A small image embedding model, trained from scratch.
Model: 64-pixel images, arch convnext, activation geglu, width 192.
Training: muon at rate 0.0039, 9900 steps, batches of 256, held-out accuracy 97%.
Data: trained on made-up ball-and-stick molecule models, 97500 training examples, 26.0 epochs.
Rows from block 6 of a small image embedding model, named by matrix and row number. Rows with one number belong to one neuron. Each number is 128 + 24 x the weight over its row's rms, rounded and kept within 0 to 255. All counts start at 0.
Before each neuron's rows are labels from the 100 images, of 14848, where the neuron reaches its largest size: "strongest on" is what is common among them. Only what is clearly more common there than usual is listed. The data: made-up ball-and-stick molecule models.
# gate: MLP gate (model.blocks.6.mlp.gate.weight, 384x192), inputs 117-155
# fc1: MLP up (model.blocks.6.mlp.fc1.weight, 384x192), inputs 117-155
# fc2: MLP down (model.blocks.6.mlp.fc2.weight, 192x384, transposed), outputs 117-155

strongest on: space-filling
gate.359 [110 101  92 156 166 133  94 169 147 143 111  94  90 129 104 113 141 143  69 156 135 112  99 134 136 121  81 157 113 156 129 112 112 151 146 128 163 122  98]
fc1.359 [108  94 107 106 187 147 127 146 118 110 135 133 105 142 109 162 143 154 121 120 130  98 157 114  90 109 122 124 114 133 153 119 150 121 152 139 110  91 129]
fc2.359 [160 108 173 127  91 151 144 114 119 139 125 113 138 111 107 105 157 125  93 127 135 103  97 130 115 153 136 117 124 126  85  97  92 115 146 135 126 148 129]

strongest on: branched; balls: twelve
gate.236 [112  99 156 140 129 134  92 141 119 154 125  80 112 154 112 134 150 115 167 164 157 155 130 109 164 108 103 116 140 139 170 124  82 127 168 123 111 132 134]
fc1.236 [152 150 149 101 120 148 134 119 152 134  80 170 117 113 176 134 114 112 121  88 124 144 158 135 120 141 104 133 177 135 128  98 161 120 115 145 143 191 112]
fc2.236 [112 111 138  94 118 155 110 203 101 119 154  62 131 132 147 120 121  84 167 143 102 162 136 123 147 138  90  98 108 163 108 103 171 123 161 164  93 119 122]

strongest on: balls: ten
gate.8 [154 154 152 114  83 160 121 101 103 112 182 140 147  95 128 101 131  90 132 128 150 155 101 130 166 121  87 140 131 117 116  83  79 161  87 152 162 115  61]
fc1.8 [116 151  96 135  92 103 160 159 136 100 130 136 141 159 125 134 131 176 128 127 120 115  95 127 132 135 105 214 140 135 124 131 124 110 133 106 151 123 131]
fc2.8 [148 122 154 128 160 110 120 128 153  92 122 128 111 134 148 128 121  64 190 135 176 114  99 144 119 158 108 166 116  89  67 147 137 144  79 111 121 148 106]

strongest on: balls: twelve
gate.130 [159 120  94  93 121 127 130 128  76 185 102  94 129 119 136 136 132 146 143 138 115 114 110 167  97 138  99 182 139 120 117 132 128 132 139 111 136 124 134]
fc1.130 [171 111 144 135 127 133 134 139 136 113 111 128 103 102  98 140  84 121 101 131 140 180 130 108 133 179 146 118 136 135 100 169 136 126 117  95 123 112 157]
fc2.130 [128 171 153 106 112  99 189 118 110 134 146 126 135 102 129 123 156 119 116 147 155 123 149 113 112 117 193 162  83  88 132  98 133  98 106 122 119 130 164]

strongest on: space-filling
gate.288 [107 159 145 108 154 157 117 137 114 104 124 147 144 137 119  82  99 127 150 101 144 134 148 102 166 134 162 121 110 138 105  81 138 122 133 122 142 127  84]
fc1.288 [120 151 128 129  92 136 109 148 128 146 140 108 103 101 115 100 121 131 129 133 152 167 139 124 102  99 159 103 143 117 129 122 120 119 119 173 116  94 161]
fc2.288 [114 159 143 111 116  95 170 127 120 131 166  90 107 100 123 117  85 144 127 153 139 153 154 168 102 101 167 108 113 151 128 111 130 100 142 133 133 127 121]

strongest on: balls: eleven
gate.178 [119 137 140 119 137 124 166 138 145 171 134 163 139 146 109 125  94 136 144 124 127 132 147 108  91 108 174 129 130 123 100 141 117  81 119 118 144 120  53]
fc1.178 [187 132 192  77 107 157 124  61 135 153 105 136 139 104  99 138  89 138 162 114 141 111 143 144  83 125 153 151 135 160 103 142 149 118 112 125 129 180 129]
fc2.178 [105 152 128 109 164 147 141 132 152 110 160 127 125 135 134  97 129 133 147 148 147 157 134 148 121 164 143 145 139 133 153 116 141 121 155 125 123 118 124]

strongest on: space-filling
gate.127 [122 128 108 122 149 105 155 149 122 121 153 138 158 155 155 104 124 108 151 105 158 142 102  94 166 151 151 109 103 147 168 109 134 171 172 126 115  90 137]
fc1.127 [111 186  99 145 109 143 129 130 149 151 136 166 113 153 128 141 112 119 134 155 132 106 128 105 117 125 183 126  94 160 123 132 115 156 110 136 131 172 132]
fc2.127 [110 153 125 163 119 121 132 147 119 134 133 105  92 118  80 150 140 135 119  96 146 113 150 129 117 129 132 162 111 133 124 152 126 143 133  76  96 129 154]

strongest on: yellow ball; balls: twelve
gate.298 [139 108 142 103 107 144  84 134 129 108 125 132 122 129 124 100 146 110 126 131 124 128 114 118 160 169 122 112 127 110  93  93 125 118 127 151 124 157 120]
fc1.298 [147 122 136 102 144  90 108 194 149 117 120 144 130 140 150 179 123 126 149 135 132 140 144 118  99 135 151 139 139 123  45 113 108 153 129  78  95 126 163]
fc2.298 [124 154 158 145  94 141 124 109 136 156 101 109 130 106 123  55 108 165 129  80 139 142  95  87 135 116 120 143 139 131  90 163 141 143 125 138 129 125 146]

strongest on: dark backdrop
gate.98 [119 134 126 108  82 147 144 171 127 113 113 112 142 150 118 149 112  94 137 101 132 138 136 148 131 148 118 112 131 128 149 138 151 114 124 112 130 162 120]
fc1.98 [101 150 137  69  79 111 109 161  97 136 141 160 132  90 123 114 139 118 130  94 147 144 135 101 113 137 140 153 148 110 132 121 158 132 124 109 167 170 148]
fc2.98 [ 74 125 107 135 148 154 116 100 142 107 153 112 110 106 107 106 129 132  88 112 130 119 164 117 130 138 117 116 119 106 102 142 139 136 129 108 112 160 133]

strongest on: balls: eleven
gate.354 [145  79 138 109 136 137  90 129  83 129 106 163 124 128 104 119 121 124 120 103  90  97 134 138 122 110 131 125 148 142 152 121 130 161 122  87 134 110 143]
fc1.354 [103 125 148 143 114 128 104 131 141 121  97  96 135 139 106 110 101 110 178  91 122  84 129 126 159 121 156 158 131 154 148 135 142 134 124 139 162 118 100]
fc2.354 [129  84 136 151 118 121 172 141 123 168 125 115  96 178 130 135  95 126 129 107 124 109 175 152 128 128 133 113 143  87 145 149  56 129  96 160 121 120 123]

strongest on: balls: three
gate.50 [ 94 153 176 105 161 102 130 149  99 152 147  95 112 167 115 144 142 127 116 125 116 141 117  83  89 104 103 141 144 126 147 146 131 129 135 140 126 116 148]
fc1.50 [116 127 103 110  99  92 119 112 154 115 152 164 116 154 107  94 146 167 137 133 141 148 102 147  88 101 122  92 153 137 131 129 188  95 130 133 133 178 130]
fc2.50 [172 120 135 102 103 129 126 111 107 117 103 150 158 132 120 110 120 111 146 116 172 127 122  96 139 139 136 103 112  88 145 163 135 123  93 149 135  95 107]

strongest on: small balls on sticks
gate.246 [124 115 135  66 134 143 126 155 145 127 133 130 167 134 173 107 141 128 121 128 100 160 177 105 131  83 126 117 116 116 129 114 119 134 135 148 148 156 121]
fc1.246 [126 128 141 126 123  78 128 144 130 113 126 141 138 139 179 164  99 117 145 130 126 123 113 143 112  88 109  86 107 101 126 138 105 105 188 128 121 143 111]
fc2.246 [116 126 157 125  68 127 119  89 142 134 113 129 137 114 106 128 127 174 120 115  96 152 106  96 145 127 149 125 140 144 140 142 142 134 134 119 123 169 179]

strongest on: balls: twelve
gate.240 [117 107  89 106 119 115 120 118  76 111 113 121 101 135 126 114 139 133 115 101 112 129 132 146 127  92 197 126 154  83 100 140 120 145 119 132 176 117 152]
fc1.240 [134 125 125 152 126 152 132  98 132 180 124 127 161  92 104 101 161 114 141 159 139 143 114 110 122 134 123 133 113 174 149 137 128 112 149 145  77 144 116]
fc2.240 [161 130 131 109 164 133 107 136 137 177  73 132 113 125 129 132 124 153 159 172 117 128  90 153 142 146 153 140 143 149 100 151 140 145 126 166 110 142 173]

strongest on: balls: twelve; balls: eleven
gate.374 [ 90 118 112 136 128  90  95 164 113 117 170 136 142 123 118 117 100 152 137 121 109  79 109 157  98  79 131 129  97 141 124 136 110 141 150 125  87 133 127]
fc1.374 [162 123 123 123 164 141 135 138  99 120 109 116  88 126 106 151 121 105 138 194 148 124 119 128 122 126 115 165 173 120 103 136 107 119  99 137 112 134 124]
fc2.374 [122 154 118  74  97 115 116 174 111 130 127 107 132 167 146 131 110 146 145 101 148 135 166 210 129 147 118 129 213  84 130 125 120  97 105 121 136  99 152]

strongest on: dark backdrop; balls: eleven; balls: twelve
gate.365 [133 161 132 123 189 128 141 145 133 116 133 125 105  86 108 175 123 163  79 125 128 142 108 154 148 124 125 161 129 161 164 135 137  97 175 130 158 142 165]
fc1.365 [127 134 122 157 108 113 119 140 101 136 102 110 151 102 141 161 143  91 102 137 111 120 132 136 125 145  94 167 129 127 128 121 116 107 154 132 122 103 140]
fc2.365 [ 70 130 150 114 125 148 157 109 125 148 115 109 149 124 154 148 120 105 119 127 141 129  57 109 139 172 113 137 135  97 177  92  85 127 120 139 104 130 118]

strongest on: balls: twelve; balls: eleven
gate.294 [115 131 104 121 111 129  85 146 117 121 141 136 153 150 129 153 106 150  95 104  88 115 146 132 144 134 120 119 163 165 145 101 122 140  97 120 138 122 103]
fc1.294 [132  95 108 113 117 135 147  86 126 139 144 144 109 127 126 113 184 132 176 125 132 130 153 117 143 100  96 105 124  99 119 144 113 129 158 172 172 152 133]
fc2.294 [136 131  65 141 129 133 146 117  95 130 118 132 158 167 144 127 123 136 105 120 131 133 156 134 117 152 127 170 207  66 135  90 109  75  83  93 148 127 130]

strongest on: balls: three; balls: four
gate.18 [147 131 117 125 118  87 103 155 130 129 122 100 141 117 149 130 136 133 169 132 129 117 105 153 166 134  92 186 118 134 123 135 131 188 115 161 116 105 133]
fc1.18 [113 152 103 117 131 150 123 144 127 121 160 143 126 137 109 159 110 130 131 106 128 125 111 139 126 141 135 137 143 119 160 137 105 135 134 112  95 136 156]
fc2.18 [ 82 154 138 159 157 150 166 142 116  67  85 102  87 138 157 145 119 137 135 141 141 142 123 163 121 141 108 110  87 142 150 124 136 107 154 112 151  98 134]

strongest on: balls: seven
gate.320 [129 139 136 126 137 142 131 131 123 160 153 102 121 102 143 148 141  69 155 134 100 114  99 140 137 114 143 131 138 114 147 150 131 150 121 115 162 102 115]
fc1.320 [157 132 165  94 147 156 128  74 157  80 124 131 107 133 106 137 141 157 134 158 103 128  93 171 122 137 111 145 160  81 131 105 136 144 134 103 127 125 140]
fc2.320 [108 106  78 121 151 153  85 107 123 136 151 150 136 137  96  96 165 154 150 153 119 139 131  96 158 140 143 132 127 126 126 125  92 123 141 127 125 136 151]

strongest on: yellow ball; balls: twelve
gate.100 [134 136 134 146 137 137 104 184 134 141 131 134 100 147 104 131 137 143 138 141 131 143 131 139 106 137 105 125  94 148 136 119 156 112 136 149 108 109 140]
fc1.100 [179 186 126 117  94  79 170  85 129 109 122 146 152  99 107 120 138 147 140 145 125 119 130 106 121  88  97 120 150 123 133 147  98 118 115 145  78 117 106]
fc2.100 [132 124 173 149 118 143 119 120 123 147 107 135 116  81  83 124 121 156 113 160 154  94 141 125 159 143 129  98  83 130 145 113 158 157 173 127 137  97 104]

strongest on: space-filling; balls: four
gate.300 [121 157 130 167 116 111 139  84 116 146 125  88 127 122 131 149 166 163 140 164 110 144 104  97 103 156 124 136 122 143 140 140 115 161 109 140 174 115 130]
fc1.300 [124 111 123 110 138 131 144 120 155  88 110 127 118 198 129 162 118 140 126 117 119 130 127 157 156 141 101  97 136 119 134 131 132  84 147  92 132 137 158]
fc2.300 [136 114 117 111 158 146 151 101 123 114  83 147 197 141 125  79 108 157 149 157 120 134 151 124 153 122 154 127 118 124 177 136 141 129 113 117 138 110 161]

strongest on: dark backdrop; balls: eleven; balls: twelve
gate.89 [152 101 128 144 129 144 104  82 180 108 180 126 118 130 117 125 138 116 131 148 155 162 158 151 156  95 120  67 120 110 156 175 113 131 148 130 119 129  80]
fc1.89 [147 144 148 126 129 148  98 126 128 120 127  92 149  80 121 106 157 145 100 116 152 167 144 133 157  97 169 114 100 128 157  99 195 118 163 144 118 111 126]
fc2.89 [151  92 163 135 152 123  88 105 130 162 188  94 159 106 135 147  97 135 128 111 158  95 133 153 141 155 146 113 111 150 153 114 105  88 152 155 114 122  88]

strongest on: green ball; balls: twelve; balls: eleven
gate.71 [108 134 132 130 132 109 157 147 152 129  99 137 105 112 125  95 155 126 145 125 154 101 127 144  91 123  85  77 144 150 109 117 162 158 125 133 168 122 116]
fc1.71 [122 154 107 132 111 131  98 128  94 141  96 107 139 110  74 108 102 149 145 130 131 148 126 123 119 150 150 157 163  84 133  76 125 142 152 121 131 163 113]
fc2.71 [119 101 103 146 111 131 149 173  93 145 165 171  88 127 150 152 138 169 129 130 138 117 116 110 108 135 128 150  75 138 130  78 127 117 167 131  93 144 127]

strongest on: space-filling
gate.119 [136 110 125 120 152 151 153 116 134  91 102  97 128  92  83 117 128  94 122 132  78 147 123  94 151 148 156 101  99 126 135 130 143 160 123 141 110 148 116]
fc1.119 [115  80  80 120 144 144 130 130  90 113 105 123 102 101 138  86 159 114  68 110 112 178 131 121  79 142 139 145 124 126 111 143 140 163 138 156 129 158 147]
fc2.119 [101  89 140 120  90 141 121 133  89 116 144 152 146 120 155 153 152 103  89 125 144 140 141 103 142 134 127 158  92 147 127 142 171 147 120 131 104 106 124]

strongest on: balls and sticks
gate.151 [122 111 161  97 153 163  81 176 108 103 125 142 111 150 125 136 157 130 135  94 143  79 157 115 105 149 135  88 109 103 131 133 132 165 154 119 147 149 171]
fc1.151 [188 120  92 147 108 136 151 122 143 102 133 120 140 117 179 176 149 147  76 114  95 141 182 132 107 127 150  93 149 118 144 160 162 139 143 130 112 129  82]
fc2.151 [126 145 169 113 131  89 101 137 131  93 161 111 142 190 119  81 125 119 134 124  86 131 117 112 136 116 101 137 113 129 107 101 141 115 117 146  97 108 115]

strongest on: balls: eleven; balls: twelve
gate.276 [165 101 139 152  95 156 124 198 134 109 109 136 149 127 166 144 130 111 116 108 139 138  78 146 131 142 110 129 108 122 129 117 166 125 128 124 112 123 106]
fc1.276 [119  68 163 138 121 153 131 158 135 160  97 138 117 154 130 129 152 108 144 118 130  85 107 112 156 102  57 127 173 129 133 106 124 133 165 116 115 134 137]
fc2.276 [145 103  88  93 121 161 134 122 128 105 135 159 144 153 127  85 123 123 101 114 176 143 142 114 121  69 141 108 139 129 138 113 134 113 100 138 115 126 140]

strongest on: green ball; balls: twelve; balls: eleven
gate.197 [117 126 123 123 120 156 144 118 104  89 146 134 140 118 129  92 163  85  80 107 122 132 132 132 133 107 144 139 130 104 152  86 124 137 129 100  93 150 127]
fc1.197 [122 135  90  95 103 186 185 131 116  93  79 137 113 121 139 106 129 156 112 119 117 106 130 174 109 134 149 114 113 110 118 101  69 128 145 115 187  61 126]
fc2.197 [142 102 134 141 105 115  86 104  98 150 195 126 154  90 169 114 109 102 126 166 125 151 106  82 136 114 149 103 176 116 133  96 121 130 133 127 103 116 160]

strongest on: branched
gate.136 [137 134 155 109 101 176 115 155 153 153 132  95 145 126 146 103  88 123 137 137 141 127 106 114 139 109 160 133 166 189 137 127 158 152 110 136 138 115 146]
fc1.136 [151 119 145 121 136 154 141 171 125 140 140 130 166 129 105 160 154 122  98 122 132 194 160 119 107 150 107 114 108 128 114 141 101 121 125 133 138 129  89]
fc2.136 [126 109 162 108 140 145 131 105  96  91 175  74 185  94  84 131 134 117 123 137 132  87  95  98 111 152 120 157 161 145 126 161 164 130 130 115 133 143 153]

strongest on: balls: seven
gate.383 [160 151 103 108 114 125 136 129 121 121 153  80 160 122 185 132 119 131 159 168 158 138 147 105 177 126 120 150 100 120 163 156 126 112 106 140 117 145 137]
fc1.383 [101 121 116 142 125 122 149 133 125 155 137 155  77 131 148 102 139 158 109  82  74 130 141 151 122  93 158 129 150  97  96 144 131 133 161 135 109 101 113]
fc2.383 [155 105 104 123 145 164 110 183 143 139 128 157 111  96 158 124 151 105 117 119 145 142 135 174 200 127 106 120 123 108 133  89 131 156 103 110 111 136 126]

strongest on: balls: four
gate.169 [134 160 127 121 127 127 133 140 125 127 150 169 141 149 142 156 172 123 186 113 135 104 101 111 133 112 109 113 105 107 109 187 150 121 101 129 178 124 167]
fc1.169 [141 125 112 104 169 142 152 127 148 106 165 119 145 119 114 182 128 125 138 160 108 171 131 112 128 134 179 123 124 124 104  86 158 108 189 144  93 115  76]
fc2.169 [120 119 113 137 108 103 142 141  88 145 132 138 100  94 121 135 103 139 166 134 201 133 124 135 140 105 165 108 161  98 163 103 119 123  88 105 157 123 149]

strongest on: small balls on sticks; balls: twelve
gate.357 [133 116 167  87 126 168 136 130 103 102 106 182 101 151 116 115 110 123 102 147 124 133 161 156  83 123 136 128  85 109 101 139 126 103 138 122 148  79 105]
fc1.357 [119 124 132 153 110 140 200 149 114 136 143 156 104 129 114 103 109 113 111 114 110 146 116 145 150 146 116 130 153  98 138 108 112 124 140 128 132 164 133]
fc2.357 [129 118 123 144 166 144 102 133 121  98 134 154  89 139 112 118 155 157 117  90 137 128 112 121 156  86 121 127 129 121 106 166  92 118 121 129 109  94 158]

strongest on: balls: eleven
gate.154 [134 139  94 105 126 133 151  87 126 101  99 124 148 128 131  96 115 167 123  63 150 103 131 159 149 113  89 105 121  84 105 114 134  90 155 145 126 167 106]
fc1.154 [132 112 100 141 122 125 131 134 131 103  81 139 140 157  94 115 121 121 101 123 117 110 129 141 153 122 139 128 106 153 151 151 145 127 147 116 142  63 151]
fc2.154 [124  98 137  80 117 134 133 138 124 124 152 104 132 120 118 139 139  73 140 132 125 135  99 131 118 123 112 121  84 134 127 109  72 146 131 185 105 104 126]

strongest on: balls: twelve
gate.356 [153  90 134  88  86 104 102  99 148 108 120 151 118 134 153 124 135 121 125 133 103 103 126 154 143 121 102 125 134 166 151 117 121 149 117 117 143  81 154]
fc1.356 [ 82 163 149 140 129 116 119 145  99 140 158 166 132 123 106 145 146 112 146 143  94 160 112 134 126  96  83  98 143 161 118 134 165 172 104 158 110 143 155]
fc2.356 [120 150 101 160  88 133 173 138 150 139 135 140 110 107  65 154 112  95 117 130  84  91 134 183 130  96 114 127 117 170 128 136 120 141 104 153 142 122 127]

strongest on: balls: three
gate.2 [118 151 116 115  53 117  90 114 118 126 127 150 114 178 105 147 136 136 124 127 148 128 119 183 111 150  99 156  73 187 131 112 139 114  99 107 104 154 168]
fc1.2 [118 126 102 135 169 134 103 114 129 142 127  87 115 152 122 147 169 159 136 130 151 138  86 128 154 161 122  92 130 113 134 104 131 176 177  75 134 124 129]
fc2.2 [125 113 156 109  70 142 120 154 118 127 110 124 145 111 128 168 104 112  93 140 131  97 136 131 126 164 141 156 140 126 139 173 116 145 109 132 122 108 107]

strongest on: branched; space-filling; balls: twelve
gate.56 [163 135 158 159 115  81 134 129  94 110 125 117 126  91 145 117 118 166 115  78 122 171 115 119 137 118 164 128 106 132 132 126 130 108 110  93  84 126 132]
fc1.56 [ 84 142 122 158 126 114 126  95 175 140 130 111 102 104 181 137 124 102 150 161 120 105 143 117  99 104 134 163 121 126 108  95 160 122 100 146 145 146  86]
fc2.56 [122 142 116  94 117 146  87 163 139 127 106 141 131 137 144 143 107 166 157 133 149  86 140 114  85  59 136 174 124 159 109 153 175 142 153 159 155 123 115]

strongest on: balls: ten
gate.170 [104 101 145 125 110 125  97 131 125 114 144 133 136 119 113 132 183 113  99 159 120  95  85 150 112 176 141 143 163 173 117 171 114 124 149 142 124 126 121]
fc1.170 [130 117 153 105 139 103 131 107  72 187 133 165  99 142 112 125 151 106 107  97 150 123 133 130 116 141 119 138 136 206 158 161 115 118 164 122  87 142 114]
fc2.170 [128 153 128 149 114 174 121  97 103 155  83 144 127 137 103 103 118  87  95 133 103 122  88  97 148 108 102 149 132  88 115 107 104 116 149 131 148 147 161]

strongest on: yellow ball; balls: twelve
gate.321 [ 71  98 171 124 138 146 193 172 129 158 144 115 122 122 136 146 117 132 125 114 130 175 133 172 123 113 148 100 121 164 135 134 133 109 151  94 154 136 154]
fc1.321 [177 102 155 154 168 117 161 152 101 157 127 128 115 125 105 132 143 122 115 152 126 144  98 121 111 163 153 130 147 140  93 103 135 183 139 117 188 125 105]
fc2.321 [144 126 120 107 113 111 120 154 117 140 127 109 143 143  88 158 126 154 119 155 118 163 144 158 123 142 117 132 111 124  98 112 117 158 148 159 108 142 125]

strongest on: balls and sticks
gate.148 [134 102 112  98 121 101 137 105 152 164 140 124 119 137 152 148 126 145 135 123 106 129 137 114 144 144 140 103 142  99 145 111 154 150 115 123 131 150 111]
fc1.148 [132 160 123 145 102 135 152 126  85 155  91 166 156 102 108 150 126 184 124 143 116 135 110 150 132  97 119 106 112 186 176 120 164 115 156 111 177 112 118]
fc2.148 [ 96 144  80 142 108 205 148  96 154 139 113  96 134 126 115 126 193 146 122 122 136 143 163 149 106 139 103 145 164 164 129 127 129 125 143 117 119 109 138]

strongest on: balls: twelve; balls: eleven
gate.9 [179  93 130 103 114 130 133 120 109 148 120 118 124  64 100 145 124  96 142 127 108 138 137  92 131 104 128  93 146 113 114 132 139 137 138 116 159 167 102]
fc1.9 [108 147  46 143 141 123  93  46 127 117 150 168 134 135 131 118 164 122 143 140 116 147 164  93  99 132 139 108 136 152 117 105 130 162 116 139 111 104 133]
fc2.9 [ 98 130 141 114 125 142 139 111 145 161 152 118 116 129 130  89 116 153 121 150 155 126 138 135 108 126 143 152  99 146  80 133  94 125  85 126 154 153 112]

strongest on: balls: twelve; balls: eleven
gate.241 [132 147 140  98 136 116 127 149 115  89  97  76 132 152  64 119 117 154 130  81 141 145 137 173 124 126 163 114 128 143 125 157 163 174  93 121 117 172 116]
fc1.241 [127 111 106 132 138 152  92 162 147 159 159 139 120 115 209 126 137  90 101 165 112 116 130 104  96 134  87 122 171  86 124  93 106  82 160 103 134  92 152]
fc2.241 [123 150 101 116 143 137 140 143 118 139 102 119 125 118 116 162 147 102 114 141 115 171 174  92 120 110 150  92 127 142  85  98 138  98 113 152 191  96 110]

strongest on: small balls on sticks; balls: seven
gate.223 [169 146 111 115 102 107 149  75 168 141  99 109 108 155 135 120 117 128  63 122 168  77 150 106  98 139 131 119 119 128 105 147 106 130 136 128 106 152 127]
fc1.223 [105 126  87 133 147 119 128 152 107 122  57  93 162 148 126 111 121  83 127  86 186 118 133 123 171 128 152 100 169 137 105 120 154 169 132 116 127 126 154]
fc2.223 [134  99 164 129 154 136 120 128 152 103 140  89 150 153 109 181 136 155 125  98 142 124 137 172 134 113 127 111 115 133  95 137 149 117  93 124 127 145  96]

strongest on: balls: eight
gate.377 [138  76 115 128 141 126 127 170 149 159  99 108 110 135 161 204 162 105 162 149 120 127  80  93 139 119 138 113 114 129  99  76 129 139 118 128 115 134 119]
fc1.377 [ 94  99 152 126 121 125 130 167 135 135 159 110  81 173 101 148 121 103 127 128 127 119 104 112 121 136 124 156 127 129 111 110 130 147 150 121 111 185  93]
fc2.377 [139 132 114 153 153 157 159 171 130 104  86 118 110 111 166 140 135 130 101 161 113 103  87 182 113 155  71 171 112  95 156 124 154 132 131 137 154 131 132]

strongest on: branched
gate.96 [101 116 161 130 112 105  74 125 149 200 148 102  70  97 158 117 106 116 108 125 108 100 116 153  91 101 167 116  78 127 127 101 105  98 132 147 162 130 120]
fc1.96 [ 96 180 152 130 130 160 113 118  94 134 135 104 120 132 113  95 160 136 180 109 131 116 125 146 126 118 111  72 108 139 136 105 123 139 116 113 125 180 143]
fc2.96 [109 179 136 142 100  99 124 159 146 126 143  96  79 131  89 163 140  90 141 129 144 165 156 157  81 109 109 123  87 116 125 139 107  77 149 107 107 153 149]

strongest on: space-filling; balls: three; balls: four
gate.325 [114 101 103 157 122 104 125 148 133 118 133 122 142 135  99 128 132 156 131 146 141 153 154 138 132 159 104  94 153 117 171 100 161  87 122 146  88 109 164]
fc1.325 [ 71 130 123 111 117 129 128 108 107  70 164  91  90 117 114  97 126 131 160 110 129 127 123 118 116 155 113 140 172 165 154 118 136 146 113 137 100 145 148]
fc2.325 [103 133 141 149 154 156 120 120 177 118 133 129 183 109 120 122 153 106 150 136 179  81 125 155 112  99  96 120 137 189 129 117  84 116 148 167 155 102 110]

strongest on: balls: six
gate.372 [ 93 138 179  88  98 153 121 115 111 112 116 152 107 134 111 121 130 102 109 126 107 123 148 132 149 159  92 165 126 147 129 142 134 110 176 130 118 133 125]
fc1.372 [136  84 174 117  92  83 105 140 135 112  79 133 133 147 109 129 147 135 119 109 174 108 110 107 119 126 126 132 140 118 120 146 123  99 126 122 124 171 138]
fc2.372 [133 178 122 158  89 171 169  72 166 141 158 146 133 146 163 162 152 105 111 108  89 112  71  91 156 125 128 119 173 130 106 137 135 116 118 113  94 115 172]

strongest on: balls: three
gate.219 [120 141 173 153 122  95  87 143 110 114 156 123 162 133  97  83 137 145 138  98 155 120 117 114 143 155 126 147 136 181 136  96 133  79 134 112 151 124  57]
fc1.219 [143 125 147 143 125 126 158 120  92 178  85 131  91 133 147 109 122 137 127 120 107 135 100 180 114 108 126 121 158 114 117 149 113 111 102 149 121  88 105]
fc2.219 [141 131 128 145 152 117 160 127 134 120 109 126 129 148 161 117 145 150  79 152 146 121 125 102 101 172 147 146 129 148 124 114 158 110 104 151  87 135  72]

strongest on: balls: eleven
gate.326 [106 140 108 140 165 125 126 121 126 171 120 124 140 121 138  98 155 146 161 126  91 117 119 103 154 115  94 103 101 119  76 123 120  76 141 114  87  95  81]
fc1.326 [ 86 145 119  76 115 108 139 149  96  96 132 132 105 131 129 102 132 122 104 150 143 128 120 107 120 133 131 136 149  75 138  97 145 146 118 125 133 121 151]
fc2.326 [118 121 122 132 138 168 105 117 120 192 120 119 143 146 124 142 162 109 145 109 134 106 101 134 115 126 135 106 125 113 105 143 141 137  93 125 120 196 149]

strongest on: branched; balls: twelve
gate.375 [111 125  92  94 122 117  95 163 157 113 121 103  94 135 142 129 174  83  96 114 112 161 147 143 100 123 152 129 141 149 116 161 142 156 104 111 137  90 139]
fc1.375 [184 142 127 132 138 126 138 131 106 135 144 129 142  84 110 138  94 108 181 125 118 154 138  86 145 117 177 119 114 122 135 130 142 158  91 132 121 153 115]
fc2.375 [112 110 161 108 144 163 118 121 136 160 114  66  99 149 120 166 124 135 120 112 133 112 141 105 126 134 128 124 108 115 108  82 126  93 133  80 105 114 152]